From a checkpoint of a small image classifier.
Model: 1.81M parameters, 40-pixel images, arch regnet, widths [64, 128, 256].
Training: normuon at rate 0.016, 14300 steps, batches of 128, held-out accuracy 100%.
Data: trained on procedural textures in two colours, tilted and lit, 195000 training examples.
Rows from block 9 of a small image classifier, named by matrix and row number. Rows with one number belong to one channel. Each number is 128 + 32 x the weight over its row's rms, rounded and kept within 0 to 255. All counts start at 0.
After each channel's rows are labels from the 100 images, of 14976, where the channel reaches its highest value: "strongest on" is what is common among them. Only what is clearly more common there than usual is listed. The data: procedural textures in two colours, tilted and lit. In brackets: how many of the 100.
# convs1: grouped (8 groups) 3x3 conv (model.blocks.9.convs.1.weight, 128x16x3x3, each kernel summed), inputs within the group 0-15
# convs2: expand pointwise conv (model.blocks.9.convs.2.weight, 128x128x1x1, transposed), outputs 0-63

convs1.37 [107 100  98 147 181  77 142 145 138  77 114  89 102 144  88  95]
convs2.37 [171 116 126 144 125 151   0 100 135 143 112  58 216 117 130 109  94 140  71 166 126 158 163 171 112 105 115 134 157 100 141 128 128 111 152 129 117 112 170 135  96 155 110 127 129 179 135 120 111 136 127 129 115 136 126 130 189  98 209  86 138 130 121  95]
strongest on: bubbly (81)

convs1.19 [ 87  77 119  70  84 142 132 160 137  82 174 126 132 136 107 156]
convs2.19 [144 126 178 178 152  70 118 124 177 175 107 105  71 167 131 133  69 149  87 153 123  95  72 102 158  88 134  50 152  90 156 117 181 157 157 126 126 144 206 161  90  74 161 122 105 126 109 153 132 208 107 127 140 155 152 106 157 119 148 138 107 134 112 156]
strongest on: rays (68)

convs1.110 [135 112 121 105 132 174  50  94 117 111 115  68 120 106 129  91]
convs2.110 [111 201 112 125 124 104 101 126 101 144  70  34 102  69 134 112 130  81 191 134 165 119 101 108 102 128 129 135 117 127 129 141 113 107 149 195 103  60  77 136  56 124 156  88 138 143 118 201 114 122 198 143 146 175 106 160  86  87 136 131 199 119 102 151]
strongest on: coarse scale (64); dotted (30); bubbly (28)

convs1.22 [134 158 134 140 103 109 111 151 137 145 126 190 127  54 125  67]
convs2.22 [136 117 115 128  52 113 175 137 156 204 110  92  76 142 126 130 188 109  84 158 144 157 187 136 199 110 149 137 116 173 121 182 185 109 120  76  73 110 177 142 144 177 126 130 114  94 161  80 166 125 124  65 121 110 117 131 111 184 141 153 104 131 126 155]
strongest on: coarse scale (81); bubbly (35)

convs1.52 [121  86 145 133  81 120 135 138 170 162  66  67 161 142 134 124]
convs2.52 [160 146 173  91 126 151  94 150 113 130 193 116 100 109 106 110  68 110 145 128  91 131 167 133 105 145 135 151  72 151 124 102 108 105 115 166 152  98 110 138 147 134 129 206  95 136 150 141 123 115  69 158   0 128 154  18 180  93 113 107 122 152  80 163]
strongest on: labyrinth (26)

convs1.1 [ 90 162 117 107  76 140  99 147 114 109  87 123 158  95 114  59]
convs2.1 [ 94 149 103 179 194 172  97  77 150 167 122 158 140 150 139 251 100 105 106 139 134 109 154 140 116 146  90 101 191  67 212 136 157 140 108 129 159 126 132  99 158 157 126 156 172 117  48  98 125 117 109 104 103  98 101 146 101 142 136  81 100 102 137 154]
strongest on: spiral (97)

convs1.82 [ 98  70  98 161 162 129  63 157  96 139 142 145 115 117 114  86]
convs2.82 [175 164  51 114 151 105 169 120 118  91 207 161 133 170 143 120 122  91  49  90 126 146 116 126  56 173 125 134 114 144 100 152 160  91 161 122 124  99 182 131  97 116 229 107  83 134 135 111 136 164 102  96 101 144 111 157 126 152 103 134  60 126 135 120]
strongest on: diamond (30)

convs1.83 [125 171 143  75  67 160 152  80 153 126 105 103 162 138 105 146]
convs2.83 [124 170 104 130  73 126 145 117 172 123  99 116  91  98  85 111 130 194 134 168 151 148 112 161 164 151 134  91 125 112 104 164 143 148 146 109 145 125 128 212 126 138   7 140 143 100 135 162 144 141 165  56 129 123 111 142  84  93  75 130  88 119 101 113]
strongest on: seen at a slant (68); diamond (38)

convs1.119 [146 135 114 113 141  60  93 172 153 117  91  98 144  65 110 114]
convs2.119 [128  64 126  89 179 156 122 129 135 113  69 133  84 200  50 156 171 116  66 152  89 124  96 163  56 133 153 117 112 111 173 124  98 165 153 144 137 162 131 141 107 148  46 144 155 110 116  61 111  60 158  89 175 140  98 142 150 140  89 102 145  79 110 137]
strongest on: cracked (46)

convs1.80 [103 124  83 132 160 139  94 114  67 110  88  85 177 124 125 163]
convs2.80 [136  40 102 105 145 106 178 111 149 206 141 177 121 135 135 172 134 104  92 131 164 183  93 137 149 155 149  84  38  94 125 146 139 159  91 114 127 103 133  72 156 151 116 117 142 116 155 129 119 204 118 151 135 116 124 135 110 150 113 144 137 125 168 128]
strongest on: scaly (59); studded (40)

convs1.106 [ 97 149  78  74  85 162 120 117 127 112  98 148 116  76 162 100]
convs2.106 [154 152 132 219  86 151 120 109  81  67 159  99 103  83 125 151 147 186 176 155  84 158 139  76 136 120 159 174 113  77 103 109 147  81 157 226 144 108 151 127 178 147 154 164 145 168 127 186 147 104 112 140 134 180 155 145  96 126 140 120 169 145  90 127]
strongest on: looped (37)

convs1.87 [151  85 148 153  82  86 132 105 145 105 146 200  96  92 125 128]
convs2.87 [107 128 105  95 162 159 122 111 193  77 130 117 183 160 136 105  89 106 161 163 129 165 115  71 145 112 128 112 103  99 125 153 107  90 145 131 107  94 124  97 148 162 141 154  90 136 138 125 123 187 108  76  97 140 139 155  85 119 100  95 113 104 134 125]
strongest on: wood (64); scaly (34)

convs1.92 [135  98 127  64 130  63 106 137 134 172 152 120 146  70 114 134]
convs2.92 [153 184 150 142  68 119 130 101 140 154 121 158 142  96 104  86 142 133 131 120 204 136 119 109  95  88 114 145 101 124 150 104 150 163 121 157  86 156 116 109  73 153 141 103 153 157 106 176 152 121  82  72 105 159  76 101 151 101 148 123 112 125 150  92]
strongest on: coarse scale (60); scaly (39)

convs1.103 [ 84 105 131 105 123 191  91  66 111 144 147 100  84 127 116 104]
convs2.103 [ 89 206  85  99  87 140 120 128  91 121 131 166 116 112 164 129 120 171 150  92 128  67 135 116  97 100 144  98 141  65 167 142  66  60 107 170 124  99 108 121 156 109 133 106  92 125 153 147 191 142 108 114 109  73 135 119 194  62 135 109  96  99 132 148]
strongest on: coarse scale (67)

convs1.118 [ 82  72 116 116 137 127 137  51 134 119 117 120 129 149 142  67]
convs2.118 [137  58 128 135  89 123  51 136 147 178 143 201 140  77  94 129 103  58 136 109 204 123 160 108 100 135 125  84 112 126 133  99  83 148 151 109 112 115  66 163 163 100 132 126  87 132 144 120 161  56 140 186 149  95 130  92 126  62 136 161 174 158 106 193]
strongest on: veined (38)

convs1.99 [122 117 120  88 109 154  87  84 123 109  70  90  78  98 121  93]
convs2.99 [ 91 187  86 141 122  84 150 150 120 165  29  76 129  85  99 115 144 136 156  89 117 159 102 158 135 158 113 147 136  52 144 112 106 142 154 128 117  50 138 118 124 142 170 158 167 170 149 169  98  95 179 141 131 126 163 166  46 100 146 109 109 124  54 150]
strongest on: spotted (25)

convs1.124 [103 136 137  88  66 160 105  93 101  87 140 159 132 102 161  84]
convs2.124 [179 129 109 135 123 125 121 105 140 115 136 129 106 115 123 118 156 111 127 116 114 133 129 111 126 184 156  88 168  98 125 135 174 186 121 172 102 113 131 118 102 100 138 138 100 121 134 199 110 112 162 110 163 163 139 164  63 113 108 117 164  58 119  90]
strongest on: brick (36)

convs1.3 [117 161 146 111 132 145 113 113  68 167 126  81 113  83 163  74]
convs2.3 [158  97 147 170 153 128 118 179 168 157 114 111 124 108 172 215  59  69 139 107 139 100 179 151  51 149 115  87 133 126 124  87 111 154  91 138 180 110 106 103 147 169 135 115 163 136 126 177 120 125 135 166 139  64  77  94  93 140 131  57 100 192 141 135]
strongest on: veined (31)

convs1.71 [102 135 130 107  93 147  83 111  65 149 139 119 117 135  87  58]
convs2.71 [124 147 126 166 107  25 139 134  25 136 118  86 140 121 134 141 132 110 185 100  78 126 108 183 184 160 121 140 138 102 143 156  97 128 107 137 134 120 136 116 114 147 111 128  60  87 136 126 167 108 134 148  97 100 105 126 135 171  84 128 105  72 103 105]
strongest on: speckled (67)

convs1.49 [116  76 131  93  93  92 152 101 142 114  69 146 121 108 125  66]
convs2.49 [119  99 143 172 114 147 116 108 109 119 141 162 134 140 114 210  94 102  85 114 133  99 128 174 140 141 147 124 107  65 176  89 124 129  48 121 174 109  95 134 109 123 135 125 133 127 128 109 100 136 148 112 161  35 113  70 115 146 156  56 122 142 137 187]
strongest on: spiral (82)

convs1.108 [107  94 101  89 127 163 101 135 140 137  67 134  66 121 110  80]
convs2.108 [160 123 131 135  70 120 196 101 141 145  57  72  97 103 133 143 178 131 160 148 104 202  91 142 186 142 152 126 183 114 124 108 162 144 180 112 105 174 132 167 118 152 162 146 176 151 161 131  96 152 210  80 111 117 119 146  85 117 106 104 157 141 144 117]
strongest on: dotted (58)

convs1.121 [ 86 150 138 101 148 123 155 180 164 113 110  86 110  76 113  77]
convs2.121 [124  43 157 103  69 138 130 151 137  36 106 113 158 138 113 130 111 134 122 192 151 121 134 138 103  90 171 132 182 110 112 135 152 159 147 162 109 106  76 193 110 134  51 133 107  84 119  96  41  88 128  66 117 163 172 112 165  31 169 109  90 141  83 134]
strongest on: brick (30)

convs1.33 [135 122 122 134 136 123  77  90 162  67 104 144  87 120  78  82]
convs2.33 [136  99 130 159 126 145  75 157 125 200 146 102 110  93  84 115 140 174  80  77 118 114 112 151 140 151  96 109 138 110 169 138 121 141 127  77 119 114 143 113 107 147 142 190  67 148 135 157 193  19 119 119 143 141 140 117 134 160 162  86 140 131 131 120]
strongest on: diamond (42)

convs1.94 [147 107 104 155 137 121 130 161 173 159 147 114  81  59 129  78]
convs2.94 [107 193  81 110 122 141 146 116 143 176 171 145 142 151 110 143 155  94 108 127  73 159 106 180  65 121 145 153 166 116 126  94 151 132 148 163 178 108 141 147 124 202 191 115 120 124 159 176 128 170 138 126 106 121 111 160 124 150 130  80 131 100 167 105]
strongest on: scaly (61)

convs1.5 [104  68  88  96 125  69 143 108 115 166 126 145 125 135  74 102]
convs2.5 [165 145 147 125 173 158  87 163 140 112  99 124 124 104 117 212 128  80 157 131 205  92 201 172 113 119 168 104 179 115 124 131 114 144 106 175 123 136 178 146 120 156 100 130 123 121  90 141 148 107 134 152 143 148  87 156 105  97 155  43 118 161  77 124]
strongest on: zigzag (71)

convs1.41 [192 122 124 113 127  82  92  87 185  96 108 102 129 102 104 108]
convs2.41 [151 164  61 136 141 122 127 149 132 178 167 150 160 137 141 108  91 197 128 128  98 103 112 157 113 115 134 134 145 134 132 133 129 124 126 129 129 189  73 153 105 184 115 144 156 133 120 155 197  86  96 112 125 141 176 138  90 200 135  84 153  82 131 105]
strongest on: fine scale (83)

convs1.105 [125  88 120  58 126 165 144 121 130 132  71  84 128 120  75 139]
convs2.105 [102 156 102 149 128 135 148 128  74 128 129 134 145 157  65  86 142 120 100 174  77 135 129 159 120 125 140 102 143 170 163  89 131 219 156 140 178 122 159 153 155 152 149 174  95 164 203 209  96  92 157  93  83  81 137 121 129  69  42 133 147 151 157  84]
strongest on: looped (37)

convs1.116 [ 86  92 112  87 114 180 154  73 104  78 144 124 108 116 119  98]
convs2.116 [ 84 141 141 116  99  80  69 130 111  95  84  94 123 130  90 148  99 128  97 102 119 142  88 124 142 169 131 144 100 140  88 124 119 190 152 133 139 125 199 139 125 115 159  97  88 120 143 137 168 125 137  55 123 173 164 171 185 144  77 208 142 110 138 102]
strongest on: furry (34)

convs1.95 [163  85 129 132  93 144 174 149 200 104 124 123  90 108 149 164]
convs2.95 [143 212  93 105  88 148 152 118  85 147  88 107 157 132 149 112  93  94  78  78 118 102  93 170 127 128 136 148 106 124 138 139 134 168  98 103 119   7  94 112 136 144  87 164  99 115 101 121  82 144 174 125 127 138 104 121 142 166  87  94  15  97 144 169]
strongest on: scaly (76); seen at a slant (69)

convs1.122 [132 170 139  95 135 129 103  98  96 112 101 164 136  63  72 162]
convs2.122 [161  89 141  80 120 179 132  97 142  64 106 144 138 166 110 101 170 110 129  90 114 154 103 139 153 101 157 105 119 183 166 126 120 117 113 100 132  53 172 156  95 146  36  81 126 121 137 154 119 124 121  78 152 131 106 123  84 224 157 116  78 131 129  99]
strongest on: honeycomb (35); cracked (26)

convs1.73 [ 96 155 123  69  75 103  88  99  88 155 110 120  89 124 114 100]
convs2.73 [ 94  82  86 168 142 140 103  51 147 112 153 167 102 171  93 113 143 175 114 131 173 161 108 119 102  93  95 180 109 145 119 153 158 119 134  90 125 137 122 150 117 104 156 126 200 160  74 118 143 135 108  92 124 124 137 146 128 114 145 128 107 180 169 161]
strongest on: woven (30)

convs1.18 [169  76  93  95 129 134 142 142  72  97 130 108 129 103  64 128]
convs2.18 [151  83 118 132 151 102 153 154 138 164 135 170  49 175 102 188 134 152 155 117  75 125 160  95 151 100 178 115 125 103 144 117 138 182  93  98 110 117 180 157 101 105 120 115 161 148 142 130 117 127 137 126 152 103  81 149  99 194 156  76 100 166 109  61]
strongest on: spiral (80)

convs1.16 [107 170 132 149 123  88 118  96 112  82 158  59 124 162 116  86]
convs2.16 [160 201 192 132 173 103 122 159 162 109 130 144  77 112 186  90  92 161  85 113 140  73 106 181  68 143 131 128  97 128  89 106 147  60 142 148 168  98 103  99 140 125 124 166 116 111 127 140 115 115 171 152 121 120 126 142 138 104  86  98 100 107  96 113]
strongest on: coarse scale (72)

convs1.90 [136  95 132  80  91  85  91 158 173 128 127 102 130  60 117 131]
convs2.90 [137 220 140 198  65 130 140  76 225 154 132 210 129 118 101 125 137 138 143 117  78  96 100 115 142 135  69 101 139 119  88 101 137 154 125 157 117 142 129 123  97 102 150 121 143 105 192 156 157 131 166  80 111  96 106  87  92  84 108  88 110 126 167  98]
strongest on: studded (38)

convs1.70 [132  81 158 158 134  95 143 163 161  83 155 162 175  97 146 164]
convs2.70 [137 161  91 111 139 158 154  84 157 100 103 131 111 173 123 138 101 137  81 138 143  59 170 103 162 168 107  87 107 129  72 153 142 163 153  84 127  76 130  96 161 108 174 100 150 121 141 143 168  96 150 157 152 164 157 113  74 119 130 154 124  86 157 110]
strongest on: veined (27)

convs1.15 [100 129 130  86 141 105  95  94 135 188 185 112  94 156  87 117]
convs2.15 [137 171 147 158 186 162  96 120 143 132 112 139 155  77 123 114 119 186 173 130 110 131 145  49 117 150 114  86 208  97 150 130 140 139 117 159  91 145 141 105 155 153 133  77 117 141 147 142 143 168 100 152 146 115 153 116 164  80 129 139 110 131  55  76]
strongest on: bubbly (76)

convs1.97 [116 113  85  63  97 149 123  92 123 130  86 181 110 138  80 133]
convs2.97 [117  99 118 135 118 160 138 105 107  92 111 154 149 117 102 122  98 131 112  43 142 159  90 153 212  89 148  67 126 104 136 150 142 138 135 162 161  83 110 105 143 156 133 144 164 165 178 107 118 168 136  76 146 139 144  82 117 124 143 106 170 151 155  91]
strongest on: honeycomb (40); bubbly (29)

convs1.104 [ 65 108  93 152 118 104 131 148 117  50 113  90 104 120 150 133]
convs2.104 [156 119 100 145  63 146  81  66 106 152 125 143 102 123 161 119 161 159 156 112 143 139 137 171 130 141 122 125  84  95 167 125 158  93 158 165  89 161 130 107  97 204 172 122 131 184 156 185 161 134 128 135 143 139 139 147  96 144 138 107 155  99 102  39]
strongest on: honeycomb (72); seen at a slant (68)

convs1.46 [ 61 148 132 177 127 123 115 107  64 119 160 134 100 104 146  88]
convs2.46 [158 147 121 139 152 144  47 154 113 136 191 126  98 116 107 166 145 180 194 160 115 150 107 144  90  94 112 161 136 180 112 115  80  77 150 144 141 117 133  64 123 175  86 100 146 147 143 163  98 101 132 143 138 146  60  68  96 110 135 111 141 132 124 126]
strongest on: bubbly (69)

convs1.31 [140  91 137 139 128 126 108 169 120 106  95 168  84 100  50 103]
convs2.31 [101 134 199 142 135 153 166 158 116 145 111 146 111 103 104 103 110 166 178 192 176  82  91  65 113  19  62 120 155  83 140 119 145 120 153 130 174 152 133 160 150 107  98 159 144 125  97  90  81 147 123 106 134  91 126 137 156 109 142 130  89 104 160  96]
strongest on: cracked (29)

convs1.10 [123 101  55  97 149  86 144 111 136 164 129 125  76 110 117  82]
convs2.10 [124 153 132 205 108 127 188  93 169  80 174 194 199 190 129 110 108 147 155 141 169 165  85 170 115 173 147 131 130  92 125 143  79 146 163 127 129 151 101  65 104 148 151 147 193  86 111 169 147  60 143 151 114 160 135 128 134 141 104 142 203 155 100 113]
strongest on: rays (100)

convs1.43 [188 109  97 105 167 190 123  75 168 144 112 124 125 124 144 148]
convs2.43 [152  87 140  65 117 132 170 130 141  70 175 150  86 161 142 129 144 215  83 106  94 158 116 117  99  54 138 100 175 129 119 177 230  77 167 134 150 128 148 196  81 149 127 115 199 136 106 156  83 147 113 118 139 157 163 178  74 129 169  90 147  94  80 129]
strongest on: looped (38)

convs1.89 [114 120 108 135 125 114  90 120 117 135 117 133 113  33 125  62]
convs2.89 [168 129 148 124 130 119 151  68 187 128  80 193  62 149 134 105 122 105 174 178 106 130 114 114 147 132 105 144 108 106 125  94 122 152 133 136 140 126 128 171  89  71 204 124  99 180 120  88 125 156 134 140  76 151 102  71 110 122 132 193 169 100  99 110]
strongest on: rays (39)

convs1.23 [ 96 136  77 105  96 123 117 129 169  75 120 118 155  92 115 191]
convs2.23 [109 156 178 170 118  75  74 153 149 133 114 127  84 147 118  95 122 134 103 147  94 128  90 142 178  50  76 124 134 136 173 158 196 163 150 126  59 149 185 150 137  68 176  91 105 153 112 141  53 125 106 157 122 110 144 106 120 129 145 119 141 124 101 164]
strongest on: rays (78)

convs1.88 [108  67 167 145 113 116 114 104 109  79 130 161 130  56 140 130]
convs2.88 [143 197  91 117 169 173 121 120 124 151  96  92 139 137 106  73  79  64  60 168 151 130 111 151  92 133 105 115  97 135 157 130  44 112 132 147 145 102 135 118 133 125 130 144  60  83 135 110 117 118 152 114 103 106  34 120 141 147  57  82  28 131 134 119]
strongest on: scaly (47); wood (33)

convs1.42 [129 161 116 111 122 115  94  66 142  66 127 118 111 108  93  68]
convs2.42 [141 133 195 103 107 161 209 145 130 129 122 141 130 117  94 155 103 111 123  58  81  97 137 142 143 108 183  96 163 124 154 146  91 186 118 156 115 161 134 114 125 148 113 140  90 108 122 122 145 147 118 122 181 112 138 111 165 143 126  86 196 133 154 176]
strongest on: plaid (71); fine scale (60)

convs1.35 [169 130  83 117 154 111  87  87 169  81 136 106 110 141 100  77]
convs2.35 [165 105 153 122 159 101  91 157 134 128 112  93 210  95 192 124  86 153 114 174  96  85 162 171 146 160 201 159 103 127 156 153 114 184 142 137 148 105 109 110 132 135 133 177 166 161 125 116 105 135 114  74 173 141 124 140 160 197 161 124 188 116  94 102]
strongest on: fine scale (64)

convs1.93 [136 182 125  98 145 132 151  88  91 119  95  90 154 166 123 191]
convs2.93 [107 215 130 107 157 158 150 128 188  87 114 116  97 113 148 126 162 136 169 150 131 102 143  74 111 137 176 147  85  99 130 131 171 179 113 147 166 108  97 102 126 154  55 129  96 113 157 169 125 226 101 107 167 147 128 134  94 103 105 169 105 181 179  89]
strongest on: seen at a slant (82); triangles (36); checkered (33)

convs1.127 [100  97 115  81 120 158 148  62 114 113 113 164 136 100 108  69]
convs2.127 [111  16 130 178 163 117 153 131 164  97  41 109 142 116 157 127 100 102  87 130 152 162 106  88 112  96 113 136  58 121 110 122 101 117 121  85 172  87 144 134 116 169  61 106 137 116 143 144 126 110  94 119  87 147 115 143 111 110 125 218 160 179 133 171]
strongest on: labyrinth (29)

convs1.27 [124 157 113 170  82 124 102 152 158 164 126 162 150  62 132  84]
convs2.27 [112 153 104 128 116  80 107 184 172  94 122 148 135 131 114 136 128  98  45 119 113 125  78 175  89 118 167 176  97 112 144 118 126 154 148 171 130 137 198 111 130 118 162 169 118  98 149  94 131 135 114 143 131 166 181 131 126  94 105  87 128 139 118 113]
strongest on: furry (25)

convs1.39 [138 158  59 114 110 119  72 102 136  80 137 125 108 138 112  73]
convs2.39 [141  98 147 205 137 113 159 164 134 120 113 148 200  76 160 121 140  92  99 122 141  85 109 111 179 129 191 120 120 166 112 156 154 124 128 149 113 148 115 106 135 135 138 116  55 151 160 125 133  97  85  83 149 117 112 155 144 143  94 118 151 107 156  87]
strongest on: checkered (46)

convs1.0 [172  94 104 104 118  93 155 178 168 174 119 160 101 142  97  96]
convs2.0 [103 175 115 133 136  76 161 131  62 123 108 116 132 134 133 106 160 162 131 118 104 161  54 190 110 157 107 138 160 169 159 110  89 118 113 164  90 123 125 122  83 159 106  87 191 127 148 136 137 144 140 133 158  84 164 118  93  83 195 176 138 119 109  94]
strongest on: bubbly (95)

convs1.32 [142 139  81 117 120 141  91 119 161  69 140 135  80 125 114  59]
convs2.32 [144 116  95 151 139  76 171 134  72 126 109 124 168  67 128 135  89 151 163 109 108  87 166 207 125 126 161 124  82 112 135 169 122  97 117 121 123 149 131 102 140 125 152 139 146 100 177  90 193 188 154 124 174 157 144 127 152 188  83 125 148  97 164  96]
strongest on: triangles (50); checkered (32)

convs1.61 [147 150 108  99 102  77 116  44 111 134 173 102 110 133 147 119]
convs2.61 [145 110 105 125 121 115 154  72 114 151 126 133 107 142 160 143 145 195 147 160  92 108 125 115 176 116  91 149 158  77 210 141 155 149 144 101 132 178  97 135 133 140 142 161 134 166 116 160 168 101 109 139 160 154  94 135  85  67 132  43 147  74 137  53]
strongest on: bubbly (69)

convs1.76 [ 96 129  91  71  89 135  76  89 105 138 119  91 123 139 111  79]
convs2.76 [108 151 108 192 106 196 111  90  88  57 124 165  68 179 131 111 139 145  98  97 106 137 150 121 150 143 132 138  96 117 117 107 105 110 123  97 157 121 143 139 118  48 123 157 195 135 111 138 216 167 145 112 122 148 135 120  94 157 114 124 111 160  94 161]
strongest on: speckled (25)

convs1.96 [140  97 142  77 147 144  98  93 103 152  70 115 136 148  61 120]
convs2.96 [ 72  87 167 110 144 127 125 117 145 175  72 126 122 155 167 110 124 108 105 125  86 161 169 146 106 146 105 119 150 169  78  37 119 144 135 166 140 127  69 143 104 139  83 100 134 135 126 172 146 139 112 139  93  99  90 115 186  98 147 141 155 167  62  95]
strongest on: coarse scale (71)

convs1.53 [147 141 130 127 147 144 147 161  56  70 142 175  77 128 142 117]
convs2.53 [119 172  96 151 149 168 125 111 187 128  75 125 125 151 102 136 108 128  92 162 120 169  88 150  94 127 101 149 118 125 119  89  94 188 107 114 150  91 123 104 130 136   2 139 170 168 131 120 112 114 161 148 157 176 157 172 113 115 131 138 127  95 128 175]
strongest on: brick (29)

convs1.101 [100 152 115 186  98 134 135 151 111 103 187 154 182  94 152 113]
convs2.101 [119 144 131 114  95 107  76 111 124  80 225 122 163 147 128 104  80 116 179 114 111 150 109 149 138 169 125 159  97 233 162 162 120  62 112  98 111 157 168 140 139 130 210 116 165 140 106 116 161 176 104 170 135 139 117 114 175 140 141 154 116  78 161 115]
strongest on: honeycomb (79); seen at a slant (68); fine scale (63)

convs1.64 [139 157 116  67  82 105  86  91  85 137 123 141 158 157 104  91]
convs2.64 [ 93 205 116  90 136  92 110 152  53 108 128 188  95 135 123 126 135 126 122 127 135 164  97  71  90 105 109 128  85 169 119 137 130 161 141 106 117 127  54 145 104 177 123 125  80 126 147 141  70 117 105 139 158 120  97 108 173 118  92 135  89 125 169 135]
strongest on: speckled (67)

convs1.100 [149 124 110 128  94 173  83  75 117  91 115 135 146  83 174  90]
convs2.100 [112 151  79  89  89 120 161  96 129 125 121 145 148 129 117 147 181 154 159  98 119  49 134 152 163  53 175 201 142 105 121 138 118 149 105 130 102 130 115 146  55  90 185 122 122 153 120 139 147 162 123 149 141  90  81  81 117  99 101 141 125 124 142 108]
strongest on: checkered (26)

convs1.47 [ 92 161 149 147 150 123 113 161 112  79 125  68  93 123 148  69]
convs2.47 [154 126  96 117  57 117 145 116 108 110 152 127  59 153 135 128 140 146 114 150 131 164 152 140  67 125 183 151 107 149 163  84 119 146 165 142 117 155 127 124 148 141 116 107 117 156 110 163 163  91 126 149 133  88 120 140 110 100 100 132  77 164 143 219]
strongest on: triangles (99)

convs1.58 [147 149 117 105 152 129 105 108  81  93 163 187  62 102 113 120]
convs2.58 [ 59 162 159  78 138 123 100 120  92  86 129 152  91  87 149 100 135 157 139 113 150 119 149 101 165 115  39 106  97 166  97  52 138 127 129 129 151 112 135  90 115 124  85 159 124 132  50  62 136  99  88  92  71 144 113 149 113 106 149 104 134 126 129 142]
strongest on: marbled (26)

convs1.14 [111  91  80  97  96  48 124 119  89 136 147 120 102 108 101 119]
convs2.14 [ 84  97 118 139 193 132 110 186 155 145 130 156 139 110 165 191 132 101  98 181 121 110 171 110  67 145 142 140 112 105 104 101 139 171  71 110  58 128 153 103 160 161 114 114 111 110 118 168 121  87 140 154 194 189  34 148 138 126 142 133 123 179  73 115]
strongest on: fine scale (60); zigzag (47)